Weights of a small image VQ-VAE: decoder activation leaky_relu, 47500 training examples.
Rows from block 1 of the decoder of a small image VQ-VAE, named by matrix and row number. Each number is 500 + 25 x the weight over its row's rms, rounded and kept within 0 to 999. All counts start at 0. Numbers have three digits each. After the name is the row's rms in percent of the matrix's.
After each channel's rows are labels from the 100 images, of 14976, where the channel reaches its highest value: "colour at peak" is the nearest of a few named colours to the mean colour under the peak. Only what is clearly more common there than usual is listed. The data: reaction-diffusion patterns (Gray-Scott). In brackets: how many of the 100, against the usual share in percent.
# conv: 3x3 conv (decoder.mid.1.conv.weight, 64x64x3x3, each kernel summed), inputs 32-63

conv.13 137:500496469448511509513514503501470525475463478498504489506488517460498500457473483522448508508539
colour at peak: brown (65 vs 38)

conv.40 107:489478533520487491511453511541526511452486485484486502485519520488504542513490443486481503480457
colour at peak: pink (47 vs 3.3); purple (34 vs 2.1)

conv.53 070:451505534505485488480533466501451538532503460516507498516495513488528436452537509513491511523522
colour at peak: black (92 vs 20.8)

conv.38 087:508466482479517501511500534518506498507517502510499455525531513526445506492500530478523457494466
colour at peak: grey (56 vs 19.2)

conv.14 096:496506523520505518496481498463502538473509502498497521502506500501484478501438513406467489489533
colour at peak: grey (52 vs 19.2); green (31 vs 7.1)

conv.47 079:494526535509504518462514481516510493475536494502505544479483525521599463494540513486523534533468
colour at peak: black (47 vs 20.8)

conv.16 078:473514513510454486505493505545501522504479471537523507500511509493537481507517480500481486507486
colour at peak: white (35 vs 0.8)

conv.50 088:538497521493522555494491506500525441492528529550536470500511469531527495504514511475517487498523
colour at peak: grey (41 vs 19.2)

conv.17 100:489514511521486486509487499495506543501545476487475501468507497511556507434474507453510551505507
colour at peak: grey (53 vs 19.2)

conv.7 077:508499522491463518512495522524568543460479508482512496515520524490510494485460503451429517486485
colour at peak: cyan (32 vs 1.6); white (29 vs 0.8)

conv.6 083:464520506499506509499488487518447532525499431515487500473504510520525496506529487551510498500494
colour at peak: black (55 vs 20.8)

conv.30 084:480487514546526472473503486463481526509531490533515538517497520533498466524505494474503530504522
colour at peak: black (55 vs 20.8)

conv.36 082:497464533445496489495500533509487536510473472482532486485492483477445493524466454497480477505550
colour at peak: green (27 vs 7.1)